config.toml
levels_per_channel = 16
fused_qkv = true
positions = "learned"
beta2 = 0.99
shampoo_beta = 0.99
lr_schedule = "cosine"
final_lr_fraction = 0.1
warmup_steps = 1490
weight_decay = 0.02
adamw_weight_decay_other_params = 0
Rows from block 6 of a small autoregressive pixel model, named by matrix and row number. Rows with one number belong to one neuron. Each number is 500 + 25 x the weight over its row's rms, rounded and kept within 0 to 999. All counts start at 0. Numbers have three digits each.
After each neuron's rows are labels from the 100 images, of 14848, where the neuron reaches its largest size: "top examples" is what is common among them. Only what is clearly more common there than usual is listed. The data: single printed letters, digits and signs in grey, bent and noisy. In brackets: how many of the 100, against the usual share in percent.
# gate: MLP gate (model.blocks.6.mlp.gate.weight, 256x128), inputs 0-127
# fc1: MLP up (model.blocks.6.mlp.fc1.weight, 256x128), inputs 0-127
# fc2: MLP down (model.blocks.6.mlp.fc2.weight, 128x256, transposed), outputs 0-127

gate.123:523473515481511526514490443464488487510468506497469481527527480481492520511541457518520508517471474446515525510470504518490476547500531456496535562534517517499468479507511486506474529505496480478499477473509495529556480514507531504549484479468478539519520507483491523545504482540498470515519540469507486457486517468456478519506498488484453491495508502545520463514485505460506505474488
fc1.123:511424514525536506498521517489467483496500514493473513541501485517491479506522516460484469491521486479514521479495505529494447479519496473511496496544507555475472509517524478493449523521517491503536520522493488466469474475518450473575528498535461525487501502499500470498547481522516554505470499455497478511495505499539471489514518474506530499481503504510478518492499548492464524467536
fc2.123:492539487479514483540518487459462527472494515487493477487462459495474497495483500538521507472526447479485471516501537477488482525494515476525474485433502500471544524521525483485483528499480506504485475509515489485537537501489546508508448460448512510539466483488467499471485467491509434469526475514460484475510458480511525524501484495488467463518510483530499501515505455495516509524504
top examples: bold (77 vs 46.7); capital (66 vs 35.6); serif (63 vs 25.8)

gate.45:439520476483516484538518514517492513485491483504533490518521516518517500508504508521509515490506485395495498493452499488515478469483530521491514495536485518489465506512506510503491521518516465503486497511516501457494517501503458495492498553467458483547526462489492530478465530507469551446475533464486483503462496496485507498517501508492474487478541535493496470500534472480556533516538
fc1.45:483480474483511522464443549487449525484493507531512517508517507525498517493458489475524505504465492488497468503474541529523483518497501488525516529556458527509487491518469526469478514475478544496479494470501497491513513468514485477498488439472486490439534482512534476486469525473472515473522512478518512555513572488513518494519559507504478482508527450497511513499514490489501480494482
fc2.45:474475502507515451511490489507461513529479517469487506544500507480516508502522537482459535507515463520551490542456473540494498475525536512483516452484508508502495518495498494515511518488501483481533546548498534475496505542471533470510508553478505483499497517430492470504490497499499484515492526447499453468458516538525490481512467516491519540523510478490518495507502477492508552449510
top examples: serif (90 vs 25.8); capital (67 vs 35.6)

gate.60:551469482451477527537478465512479503485506470457453523510537501514507512497486473498514494551559511510430546510475545511506484481517469500508530508511480448478446487515516448504504455482504503498489525541513505499512532506490503540512520522495452518499478509495497508513529494526512522527546514518517505477486515448489472475522493517480492493479501497509532488465520505512476542509508
fc1.60:473465472479475507491502475490500488476471471534494510518436537476485477436536512482513539504521517496494513523498469517468498503543477525492542498509504454510511530501529470522507487538478515484495525500499480472547508518500491472497545511489519522493482484461553512512528491477472529500520495476483437482478520475456522448491506489521474478481495558505518500510502536564502510503498
fc2.60:527480500484510479507482487496500480512486521451476488512533473476481481548505467504498494450490472504490487456483554450480478492471488501462473505509464513510465500509476505497469514498497451482512515481495498516471481514512520508473497450489455518477544517520485449477469526497494549507567522534447509535524552505531519484494467528482526538465495474508497468492511477498523520506515
top examples: the character ? (25 vs 1.4)

gate.240:533525471468505503523510529520521480493519491480484462500511472494503453489475495496505497504491491494495513516518467485464580500523486491525528457537513503512530445534527488497485485503547512508484496543486472464475435518492509489578485479506456543533491507499480480500462485501490521480506475492458503480493501523477508491433458503482497530518479515500528501482482529473524492470515
fc1.240:487504515503501486502511478458534529517500490454508481473486487473502435504513496474484496530504505544529538522489485481450555523472550496530489491489500496468514500491487551476467508500545460506500549505517483500466509491482487464496478518526449513476521512522469526510492467523490499507524496556489525546486493511436495549508510483490514543520484509545533491474506523482490466497516
fc2.240:534509512448496539470507554475492492503486510511513517510525519511465524455476505504555536528489511432557506526507537548485511525518539474540503488503468516515461514504462497496506520473552508516497516501497507508480471518477478488504469484524485516545526486478522533528469501498520523482496517444506487531503537462476514518508521463526506485477501486468461508465484513484534500485488
top examples: dark on light (100 vs 39.8); serif (79 vs 25.8); capital (75 vs 35.6)

gate.5:504479498465507517564485459484510499519495458463533468571528488483542508506495496499492508474444478526526474499476513526486486520486526495473462493503509514526486530480492458524492522529559497433533517510490468528497502529508499552485489500521500495476497520484528505484546529490546463529515521500487459460488531488472486481502504523496500505518513546513469526507462506522503505489478
fc1.5:493497525520516516530501521484461520541547494497487518500472454497515527464495506541482494481521449480487469499481481513492539499493515502472512500526468491510504470503508418527492539479544527460503496503475473499496441496466495488459501497506522549475547471531476510442496522487516510500468493503455475490476479462501502504542478534523535524462504467513471508485515517516509510494477
fc2.5:509486509485522510471502441505516526512443522483476525485514481509489480551469459464494494525511521486493511504452488529519461510470460508520520496471514520485471502543498514440508468497456457523479483497493530513463496512466538469512477506521494496539461512501480507528478456525478464525490476514539491525499490528456495513462520512487491490495470497535525478501463461500475499531453
top examples: the character # (34 vs 1.4)

gate.63:506446479482476496501547467474485471499457509471496498509476473510484541513507520462463517499514486514524466494503467527545500483550473478517506439506467485535499516503485528510487501544521542495542481531480509502458486486506494471483540527508454481495456529474503512487493547536505528533474516480518500499503497493510497561449519510490506484505512492487549496505506502463446528500516
fc1.63:523514465493521504508481496546508476486526473506509465507464584490536547477441510530483444504506483493507482509530500509455455540505529545506505517484524477495506472495450504465494499500456481475496533482525491525534497485467475500496497466467501511469507490503508544505501503488518535487499513494510493552457529524510513533475509504461518515515486501516517484509542486505562494497475
fc2.63:505468494520493515502548517468519538490453523528453474480494431523484473519563458498504539483476495522514501500502487507519509508497460458501503461472452495467507516511519486510488494482523487563530527527484530517480515509548518528500497558499472520508506490476528487527469481500453522522485444501498492437508513485510479499487499495522505494477493500475519505488487493473452501517483
top examples: bold (77 vs 46.7)

gate.155:481480526524466460479502491531486499498487536502510514490501559503490500533459498481499498491532541488533487530504485474482419495535458423482536516483460506512548519533526491465499500519499517489520481487519514500471529481515471501506509470528480512508502509449523510496480468491518491518478464477490536489508531466494474474452478513479556489482497481484522513511506529472509520454504
fc1.155:520466492524523522450499529507498528501491500515465529509505485517491495456506464520519499528504507553451473504506500509494493486512526494538486443490489501493495485490460471464507500465519468485467537457527485494495481473498475446469505524495463526532480481491455480469486505503501486494487491488485571499542509492497484488549505555546514517444482497526496473511479551516504465492496
fc2.155:522473526475482473541491512482490472490498497505564486523487518487504501517516507465494518480477432453559498516522468483497509521507442477482504540486500487494519491512524505512509520522464483508514461503488487485543535521502523567525534464519521485469486531472537474539544456512490504521529480507482444529461515521491513494487465480505486498520465488460492496483496486487498526504524
top examples: bold (82 vs 46.7)

gate.28:538507475482492515487505500491477516513475451523509489504493496498520554537490500498508461522516497491500473451497468517532500482482518493509507552517549483504505490508479536485452531506508473474504503480490541480480462504458516414504477478491461488484469486478492451492513552555522484507496522515478476514520487536493500544521501531509520547543540452492502477508498481519506501517472
fc1.28:503520489489533511537486515510505542496537495525461468496462513486468586490503486529493468457525520475480501510502534507541518485512515490486515488508507521455505469477495499513475440520463568516499512462475468482492527508503504535517479519474499480416490488518525513514449497519491540463456491509514503510495519492525501512477520531464512536500498503512484479469505508479479517507493
fc2.28:491474481503510503490533470488470460502452547504475510480540522496536431531457513481479543493516552503510485518522478528467513479491503527481516522491482460498508505507508466491532482467524481514507549531508531494520490530499505471476496491529478518523497536449460506499518477498513454508563519533480530479502488506498516489487470520483487491562458507453518527489513511478478505506504
top examples: serif (79 vs 25.8)

gate.150:521472505493511506452485506515512516493500463499494514474490492497481508444496469504484479541510488514461555489506506516506551506502467482474498457532494494501513445504486471477449526510510540500534474440508464575489507473546537499485503506503488482521511522512488540497473479539457459476511549478517493500514497475471532472491513515519529492479516496463471498514511542473490523509523
fc1.150:466497497476443495541480519483486483463512499463504480487500507528473505556474499468506455493517501506525501524517497520488459488503491511502506499496503464564473494498510490491500439507485479523519479558504528501496505489455518472543467491493474474489500527441507512509510499494521453534531524502510492489479502446489497489480507488538469472511448500472542448471520466512467468500524
fc2.150:510464501500517483444489480496519506516495488482456476535468516457539477527518503496484514462519452537517492489503533494502536508509508507511450511476478481433490498500423469525514551488493502485462496486511514486493541516485508479499536500474548492466519512522480518477505489478487525526514536459489496508521530503527489497542465463478481532535498493476467481473486469506547505515488
top examples: serif (89 vs 25.8); capital (84 vs 35.6)

gate.39:464478478444496529498533534510511517460520524495499478520492498518483500469504501507485557484449486488497483501459498534478559508476510488517456506509484501509466516510523481481523494504492501557491474524509455522510489514542512464481492479485452470499479510526572510527559531494460492515470524527461511492491505490508529483483498542537492512507508497474467519533511459487482459500512
fc1.39:531529473510502496500480501486531501537461463495500504529497481503515498524482459490500509442463484466468461481535510466493470462508528507475500485494495469527526505493511468536469466536461518484529509449489515487491515457505536474530464531474509451554499518476485460513515504498528484521493496492486512538509485575521487518516525476486454495507487534492526494488468492453490498517478
fc2.39:541489522522502481458524551533502478490514522535491508471510504484482536523522489510509482527555490524507564515498475518516494489507523531537526519477484478471493469475495539466546498481496486513496530494514493491518498457505491503470520559542521541502534516516473511493482484532519488496546509539522485475541492476491463535527488447552506484535500451522498491475503506540489503493486
top examples: digit (35 vs 13.4); the character ? (26 vs 1.4)

gate.107:534499521508494477516493506474470453512533452492459473471508504528519516544543531512516468513506524504488481503487494558488474469525535491513497461503493459522464514510498519526504451515492542506475505524500451532515502532502480511483509537520496499488508509431462513500536485515506491492478472479519495484483514526501508478491503580470484502448538491510499529552497523486460501482496
fc1.107:483541451496509502472500507459517516516488484513451488475513442525509459487507506505543468449503485497471471464518485498471503520509493470526509494532507481500557486495518518497487463498458489524486483517453506525472493486477531532508465490484501478522471517546494510498495484507515517560479481536502500507519480523506472473455526476514535524514543489527501514515506463488502584502475
fc2.107:520531510485520499522527501435499502453536525463477495461464496489458552522523470501503522514508513535557550506502532488506564478463507536493459535522474489508475508497515527497508486488505526522507474499534512466523491497500505521531471503453496514508469466427508509466544481512484483483497529505492492506483508529545511501535488519525511507470486482504537484497497491475507463523504
top examples: capital (78 vs 35.6); the character N (26 vs 1.3)

gate.53:508480530505486515503490519492478543493519528490499503451508547481510475433483509502515526516503492510502487497497570476474515511534468512459442498503491502477489536482495476485468466479512506502520515521535493493468530526519503521500512529494518482510519503483484508544493456434445463475499521560479568523538509513512499471492482500496507551493498495496502531523518505506475524525534
fc1.53:529462510529483480498496468550510479552508519514472458496514547552473493482504471505503508546444474517505522477512516531469488499480502476505516479490471486492483521472472516518508494480482498443450526495498442531511487525470473495492533560522494499552515484513480485542496501488485493531505523479531518496548535473502496509466487508487545508515501534510496468507475490497484510476545
fc2.53:523546530526546534485523520476511526518501509513523544435490480512500480478459520531470565497499548471534491539488480503520478490483503529465467503495494524519529521492519464526499489501446523527501490503539463518507499493501480510524441481464513528498503487453491514507526475472466511538468528484508501513511522494490489512469555497503506475517490523507482513495515487530451479515534
top examples: the character % (63 vs 1.5)

gate.50:517511445482543488504488551504489505524516501535539519491446487509519535495546500522533517505481522530486453502530507517558525506481491514507484507490478510469509529535520476475488433467514543511544470501495476524491516503509478523507479455503557490540519527527512508465466531489526472519469521530490475482518481483506498476532513536529494529477490484532474481521479499487525529514495
fc1.50:515537497481514496519451507516476503485476475498526494490522550535532475531524516475497473498461436527506472489502487511498471514523470466471483466494487515488492527484514518532514494530500480485489487545474546486511500502537496522541476557482504483458516497516515502429509459471526524528490514527442495484467467478545496502486545504501504464499525519464474522496512522468505482487481
fc2.50:521480508535475518479541519494516509523532549475493490503487471482415491475492462502521516469519512465493499517467492497509471523469553565512510504505537552491517493534466481491513475518467515474507505463524480506522478492499497499472475440492506485521517497486480534485519534485464491490521482517557517510543526527460519484522501509500512517494517488540476469504521494532532478533504
top examples: dark on light (90 vs 39.8); serif (88 vs 25.8); capital (74 vs 35.6)

gate.168:510547529487514493501524509510505494536546481508467486516548496501503517474482535452511506504473484503497513514525481533515518489512469542488490514484518472506472446498546440542495524475479501505460508526499504535467508446506490436521525434482522507504474469498459522475492480515505484449470454484529483503496471499537543533483513511503506490499502537487483463469513511505486497500517
fc1.168:507520485501495503493474461446488477484489479540503466485521505468509489487488448486485504516489467447484485487521470501531492467477490510491496533519467505495505503474497496497478508539521509498515478524508517537493470497506494487490511507509459544491508446511506496513554468519491513485493535565429536506505489523515457528526531556490490516524551556468514518468515470515478537519493
fc2.168:498492498477492487487511528540493539538517482538507492503485485502510508555480514491508480488533504556495511494488506512533478541514505491558496480482458521534489481536477511484519500509492530549453535438490483453505501505467516509519488503483502505497532506433489511526495520471514517519469483472536515529499479470460510486519449459534527501487449473514480489530467547509517476495498
top examples: bold (73 vs 46.7)

gate.195:510521498505486452539560470509496519509481506504494542498517492491472517497497522475548449527515472460483491482499524476492539528511485479491475517547478504496536522485487523503489494545469460501515507444515531516526498508483529490512475523519510505513450495506507477471501500491523495474449522536519523501495459531554510534517490483487485534473485446548541506475462497526483459512496
fc1.195:498505548553511467519485547523473492494501502512513511492494491489488515516485503486484484484478490474521513531509511531530522537512490498524503522571496466515482514519525489443493515489487496525480530515468468503540497483523470479528529437496556459446536487496444494476518502496503500489500493476530482455488493492467512446485490460460509492552468497511529535514485526489492483490481
fc2.195:527473473481525507535534466491516540525474512480475490478533528524498512468518486510562503550500488519472517463508540492447508490502487482485473491481512470470511501480501488555501476507563497483501460475516514538502446546473469456467478546497499507526462485490527493484496518507505539513460498503503502540514479528522510522472487517524533526463535513493495482501473517467528499495501
top examples: capital (69 vs 35.6); the character U (27 vs 1.5)

gate.223:519484448489510519458468476474474478456455505493459482492493536534478521534533506517511487511482545464507505482454496536505516522503487473495508484496505521457490484526479486476472463506516465487489546455514533485506468504539499460460472507512529509511480484512483474520527487490496501469491538518545567475486526520554513468516533500544476485501473500499519476501473517512511472524487
fc1.223:479486514478475498530477518493477503513480528524478508492505523503513468505506517474543538567463462495505538512533470499483478469490480482481509485459437488493504525508518509505536522481513519472511485494535495496477517485475538498571468528501489489548515510499489534466548533522458477529461490500524502478521508483514490536498448492476465524525495473465478478531513493545466503524506
fc2.223:486489549492470476506488476470524512468468515532524486479506503509481485516528484507517512540547531519475494523486516497527488486462513500426518478512515525470487500547544458505523488481521509510488492503496515495498510450488507486503490482506541541516503468486533466559518499497491508434522526582526539498501483524485482470507495523493533517540480490473505469500507514496505509510446
top examples: sans-serif (97 vs 56.8)

gate.97:495511454507540529501451492514499497494502459467521511488457490489453510473504519477478516532488473475482493504494532486536488527519512506463544507486522488545531496461494510489500478526432528487505466494510491490500531441522489494477568509504491504466468541488480524453497473510501519499484484468519478479527553489526479516510517521495518525516529484486531553474484552476506507507503
fc1.97:488511532502563497491538488509511500493531541503516487473486525454518497527498536526530504522487517495498521493495524537507481511467467478550463556480504459497482499498476518486497480433495507527441554472513493514481496511469522481508498466504513481465462475506513508514509510529483521477484523519516491467538455438479478511530479525487467477503477503563513482501524496500486485483518
fc2.97:491504473476483501475471505485493470525468471483483536495504475539488487506518465483502539468488501509474481520513479436492495465529532505455536449503461510516505520525521478519499485521486511428541449500490538507497526474505463483506514529526524555548541506511495497505505485501529460498485492485483483504519486507520487507514518474504504497489543491433476526476462465517507479518463
top examples: digit (39 vs 13.4); the character 5 (25 vs 1.3)

gate.59:498508511518519555486506515498512485534503521528518503462478497505478469507501504553504529478504516534444494514519508527509516471492496515533491518464496453503502457489452533459503494513533479552454511489522507557475478492444508519508535493483462525510487497469487547491464527492456485473533457490553489454531494523496513485499514525481558505493494482508537494493498499525516488497509
fc1.59:504458480488517497517522501505534501466517518448538515534513515447535515494472533458506512497494500459474526547524502564465497508482524512484485484450502488515455506481462478488530462488526494466511504483525491495501485465498504505509489492506484453484540520522536460501522526481498504505517494447507555473495482503460514493516490454487527491550541525508475541495526511478496488505530
fc2.59:498548525499523548482513520518493526541523470515517562463471508498459483452497505518478511495510477513496499502467464476508502476518458465504514494504476524496527517544494499534477534473496465544488522506512520467461549524518497474472466512481485495542493508479496520454533482467530474468486483508510458478482497545525506501467539499511483486451468461478512532483489480531505492497495
top examples: the character # (35 vs 1.4)

gate.145:483516502512546542495520501487499496550525533522521480476544471501482497502526502502511484531507500494526468484448476497488533528512500461508479467493484490507515494507460516475530497485518464485515541551491505479493466509516477509490528506522482491456526492544489490472515512465475530467502509464517485474510500505456575510492485519479541482523496534491526498540490553549499453484448
fc1.145:462481497458506506487516543467490485469506532498467484515495520516476523468477540471508504487488513440535515459487518491488533495527474510537502469532501525502454532509537458492519455510513494504516491487482464561508524538485482503504519511492473522535441489503555486490514487461510480504526486474499473513472479501437523547479510499501473515492534519505470472502504486488542523534502
fc2.145:511523501479519472518451502480526493500537469472517513477497514512499526475478516535486486524484494491516455518486469499505522503477497487523514472526515519509508522491556484486497468459526477459494530582494535506443449542508475485507511494536480499495485484484518520443515524511549514487522496497529452450519442515492505484482520516509514517517527478508464491498459504517533515483530
top examples: the character # (54 vs 1.4); the character $ (32 vs 1.4)

gate.26:475475482510471520494512524512501528471515499498484510508455507522537446491481504477491474481517534497504505482531548493480522522501505490494516517457514511441495500488500475474458505462493509513505496510490505562484512497502483481465518513493527497491542489508537523449520506446512488464511538444503469534505500490506486527523529473514538492468509504527487447508500548485542561540543
fc1.26:498473464512488548491503532523457490481536507519527520501485509468510462510506504457483501510541468510494491528503512534508510489516502506462532544531489517483467487530502452514513500468503525517507484461509485443470495517481530552509428476493545488492492500497496479491468511495483483484484479471512467529483472575516515526465513517479541485482507517492527483512520511476452516488549
fc2.26:484480464486510513519513510491506525497490455470521481507516481481543495482494532472496502512485495488508522523506516460470529485526498508518528473466502491537498445437479482507502500525512517505475515514466489554520460447504510500453513531520398493460518517486500447486506536490476504474527487485517523515515495524491469497540498471523516533479469489512501484485500529485511543465515
top examples: serif (75 vs 25.8); capital (64 vs 35.6)

gate.163:515486484495487528522483444566452462556489487505507537527515493471493508501521494509460512514496476488509453500511473520466527507486543473520492521511525467507463499477533508456534506535479473499546484555494481508508505522475539501527513493480527470500521551477476499458485490497495485477500514437509466497473469500532514554506507489489528527483487514502522497481492482484455477483515
fc1.163:539483526488505480557534480513485523481489492504498473533520491472511523512559506511469510551538498504522487467486490493500520457538507514517520507474519464507549508482472468515517490540479491506499529488491528493522488477543537529456516552551515479501505452472515451539481525511500506487519495499493492480455444494513509489529499490495544492484479515524513511544511504545471502462509
fc2.163:487488487500494512435473509517534534475519480512506466481482481546463467494477508480510496524520495539553484528488436481525543504475478537506497473499509509502479554512550504504509497481495511471515497531511508498470510511463465486509541482460507500467477501551530525510480512495545521464525504523486485532507495531471522448501482487515450510516509513507507492505466459518448526518486
top examples: the character + (33 vs 1.3)

gate.80:498511560507523519502521455484483479473539486503483507463497543522486528512465461454512508489484490507490454500519525539502524494499495468451532510509522463537481560518513486464524519482524508510441501493524557478491470508500462471487471505494521503542516513475475539463480505531443491467504487527531488482505486512516493460474520501498525490477490497533477488497521532490543511506512
fc1.80:512523501529489527514496446481510498499517533500530482510504553508520524478471492535420493474491472512501509460469493498475482519529525498498533485502500506454493509543482498536509484478530492520497452528518493496490506478482507491512484515530479534492484508534463509497555521574491526508504497465518528526501537470548508504502537471514465523527517488489560506531498509475524510514456
fc2.80:528518518477518487522473561543476518510476511503498496481516483489508525469513505490505491473500503502508469485512523519537519580473506483533465486462527486460534482527511485483474520477558500503498523525539513509545506510516482480544512499532542508535502505529480497481507443509548502472487489477519460458547475518528481514516489497477446481549509525506500483514514513469487508524505
top examples: the character % (26 vs 1.5)

gate.91:474498508515535511476497453477512496497502498537516487521488518430469530470502518491480519432553467467500482489530471490474513515484497555536503511481483464530514486470505493526491495494490481487479504469502532497472501473495488503497518523479515450461506504511509517479495509492502491511516487486465439468481497526505547483560534448496532508507491507465535498525490508494541441522479
fc1.91:493533515490501548519474505511483549473543521500442494494497453500481499479534512508508467478463543465510505499474541516504477506494488434473481529518517535467512508516498549522516469500505473542494478482488513552473488475512488468485498504512464481522476506509477489500519505487482491512502520506553531503498482534509508506461507537491460476561547481486494542539495525476482526511518
fc2.91:496462523508521474509489480511482452546496453572519550481499515477492481498498486455512508537520490500551529493488457495503510493522484515491520495492484496541476494470501494499538489511524497496490508534448450511541502497486513486505484529507483512486549475500501497508523516494513499518504546515501490534520532469484445513486443467529487502488476552527490464484514475564507492471509
top examples: capital (66 vs 35.6)

gate.143:508472431486487499532509497519459492495526522508485536513522479488496494525502503481463485552544478500491567507507518531459517516478520511497511500524521488468484507505528493480481495503523491488513518517504491515497520519501512487538486461519479515530471514512498477494545530519549511499545472533441497524413519534521464538508486503541478469490521541521496465483504484506465499491479
fc1.143:513476519497510514520510499530491452476496491515499497504500491485481497522494530519461468521569512561518506497513510483462506493487473563493509511467502503502514489498555477517454485481473490476497522480492494547514489514507474500533491526521519505508448496495492482473553505468502511532546510553521510474465574492502505524486476491521448495523481512502538461500551516536505490500475
fc2.143:472512501482518521500489492500501544475502523522503514536529502470520462504496484460502495495495469486527463496475503518471513481445476539505492497493534512518500520499519521511514518477528509530479468501448483489466513516484518459482489490520469489497507518491516490492535517497470528484489495439432495547443508467501496520488535507497568489429510526513487491495435505470484460500473
top examples: bold (77 vs 46.7); capital (62 vs 35.6)

gate.194:476471488522523484476473523511489466499516525560475523531521470464481487551491486495460479527470543491471479501511510465501506516458543545456495485563474555483524500535541497525485470533519516499521503500460518492501474504506513504501517475456521530542492481484516493478523510531478541468511494502516485516479489500508509509496499500491506494470469476518501510547471514518529472442467
fc1.194:500513536466519481468539534477519470503522519460511587462534539499494522490516452507524567503504485508554506496472467506499512471510479503529479477443495476495487499464485510475495538500506540479505506503471492510503507501490498512526475522548487513503509531457482509541519500517512527475503502527495496443547483482517492512500460510492517531485519490505448502515497478465473496502473
fc2.194:510475502539511547561504490482486494461520487522466493502457460537538525511533510497513468469506506481452512452519501464499473511497530480498493522505480511486529517512466510423525499497503484485537485480537510508507498492556504494523546433547502484496510515524517495507492489514501520485503518512543494513475506490438490481518477529530552488469487502483521477496518465503488470520505
top examples: serif (69 vs 25.8)

gate.25:470470494506457553544503491486502508492504498528549506485477462486547531487469524471531479500471484511522515492544485502519508475476562505494445500514481543515465533500479518520509512514493482546515470499516474496487507483513483515512466450496522485498468459512478485498524480536502420489470520511533486480495488510527505511466474485507518527510484462494496534489541532480500474545504
fc1.25:547479458453546541516515461501513492536500495510571508511492466459494479519526523474502502521510527485496534513464498439492553432492508515481485488503516466520510496514507513541522512523502502482491475498500477506507551489519454507491500510490504499493483471497443470505497519490480474527513504477505493515481483469472531504509522520515513452508527502516512491489526483524432466520461
fc2.25:450557523537462477520506499519505476468512484494460498439503511495501505493449468505524494504504480486495501462540509552533507506510490455556502504499516486520525486499492441470484537484502510503519540499519534493463506504491518475486495489482542468480530525524524500515501474528526481496498478552483499485551498516539453492499505472504517518485496461478534516537513555478509510518518
top examples: the character k (26 vs 1.3)

gate.197:514485505480484529466515522508522500486509517480502459523508523500469521521521496502470472518481497510532543430520547485491511498513503489477479486497500520528479444495548522509510497489438498510526472527508477461513487487551521529526491486501499510542524487513507489489490500510493480505436508490501509490517463483518556477458523549514474541544502512513520530507486510456558452476513
fc1.197:505514484523449507551528525465448444502489543517512458493463533513493464562516507475498505500502483517497494507476481480515554467519493492526534496525486498468513556514518476505490518506510507490503550503485525515507489506484467534488504491538491542487479530501547533523538494494473501500464493495514474453487490461494515510490508527499515503455507520489489470501519565458466511487488
fc2.197:571502506495507509503492489483572514522497472491482508486478472433516505530551458523476490537486469517463461512507554510496518535520514524461474503486490509500473479512462512486495504510465533466520452492520485500538507470494555554507453480487487500466496516537530512481515502525531517527491483531521541524477501481496511481524522483491511508523507484497520515508489480458511526496499
top examples: serif (82 vs 25.8)

gate.88:522460535498491537531516501517482499490517500530529534528533473452500470516501507488476549507481565478494471483504502490462470491479503528537546459522453454493498419514515515532533522484507479465490531521527490488501514507512482496469487485478513523497487468478486434493504487485510497504479490476503475496490527484477496447510528508488501491503517553506529524521505520550512494506472
fc1.88:481503445556478476460500534513506489495526471495499501532499498495436481498530454511487525484554498514475483488514467510495494503481501563495497498484531480486509538500471475510441476500499514484504472542506487503517540508453486519489482516531569444523484499483515496469488513509499503489478494515521486444510485524482491532488511493501533499460477564502484548503486496488478510528516
fc2.88:448468464465493441489461468527546459529496482474497512453512550534555528478492517439524486506524450537480512490455548513490478487501499526497477504502485534510484503482502517516520492477492520507493492471470507515478451514535492487517501522471481475492560487509495523492546511496517490487502484530486528543475506524524482524472534519523517492495487486480495506495529522491490496465488
top examples: the character f (49 vs 1.4)

gate.105:533527521526497492477528533545498495473521510520459504498500521495508483508442515491534483483479536466489520461507503483506562494481511525499484523452520520494527529490483464494509489475525507533544504458533555474536517489509476524508509533514509493515494485507460486455476542521471533536487458527509460465498501460512498485473507456542478476479525507526494507509479533478491465535497
fc1.105:493506535474476532530455515546529458465547469519465457498455525532510512533454470462506497487480478500514530529529531493502471536482525501484491513500510519500534513516535488513508481529566516503514517490517494540485498470485482522505511561500465524529523517513473495504487493486496516486531517497525531503514500520522494502467469528528516494437450531522496510503463467506498513533511
fc2.105:505541504498528493503511501438529529509467504505501491503491504509506484471533515507484533514524519485502488499481492519461499463505505470500454493474495473531487487478462551500518522542466472489458459538511511530515514509505522483474503453464505505489482534519523532507559488471475454502489523496480482549484479496513539520551532535461527537506529510484499495490472437494516492462534
top examples: italic (73 vs 46.8)

gate.38:525452524477547490507486485518544448503475488470500453473488493483490510520497509497483507504514493544501493492469522493480485516474504483461494507529455484465455517485515539562514499509478488468512501542494533480497473511516491512563537489478469518447522521513494488546537485480490488548484493506504489503572497524517503504497479503528493483495477493510508494552512474514479506461556
fc1.38:533515533516481511537544507553516502530538478524529513503504494514485479479493534486555484490514526519524531457570510458458489489509448518503516486488516478478549496514516495501500507496479518492549557487510481488529504513478505474502521502499476532481525509518500519541538481488522534513483514488482507453485518471482506534500459516474497443454476523499485457481506499497480496500454
fc2.38:454506487490493516461485490491493487478462507523466477505522513484517498479486509563445486498469513496477500561427490515514482516500542499473477484501480500520450498490489504502534430461489481524502477559480521467446501498507507508460524513510532475528540490509490475498489520493514460509458505501511516477528530518485488471515514499528504523489522500513477539501510454520521541504527
top examples: bold (72 vs 46.7)

gate.76:556427513512510475512490448482485509488486484527551515512523476521509474487516483526499515492496474516501450487484467517514468472469498523524487495543508497509432535499499466502520521525457511501529490505506510544498520494483504512516497544487510460496546459502516489513482539489498547474452513431484515492454526514514508513511490483543490538472504502504502509473467485488502509532508
fc1.76:525537455491448544484497505481485510447519490499458523486493479514513477478505467508486529535497519502516507483469507535525477541547516506502506492566484536453488530475519513454499483481499499498460525496495492457484492533463458531506473521529502500500496536484455538543505521486514503473485532507522532497527510456467494488530506489463483494522492478537501491468487506497513513525444
fc2.76:496452483499482481514502500530442512504486506512512447531496496483506435531493479494518479506527467470494508545473511472520525465473481463497513496548515486496476493465502534477486544497481467509490469540471455515541501493486545509505518512512498478479498525517492484494522513512450454494534491518524519488467524518514513522480475508514472534465519501506560498530533439517479510494534
top examples: dark on light (73 vs 39.8); the character % (35 vs 1.5)

gate.182:495507504504521523508501496532490506508526438494551463466499498475513496510495477494501490492449488513468497512488510496480490472509552436493504499546495554467487490495495479504470508480475520464514508461518482454490500497475491516453464508504508469476559462522488514503513517454508477493448472494477493549490523464472519484526529496467499526469511499532495501527571505533531496485511
fc1.182:470505507526528522524484511506458500476482453489492557473496507460498468486507494505483465555484498486456529504530505525462470475523506519467468508496515508506468549474483469487499482532534523491507489474527532500525491467470523507524490552527503533538519516525491446521515522495475506505514515490458498478523460564471477500510483536531542527509505523483504488496531492450496522509491
fc2.182:452505483504518479514478505506512517486532482488497458485517519533499516489494502498486502469518468549499456512486556478538562468475517464519477486529471538499571499490513523519523461500474529527489500521501499456486498504487477514470510483469502458549491492504556511496505466531550502446451495495500467508505498502517496462507525514522482527506513522490529506482520487497534489458531
top examples: serif (54 vs 25.8); the character # (31 vs 1.4)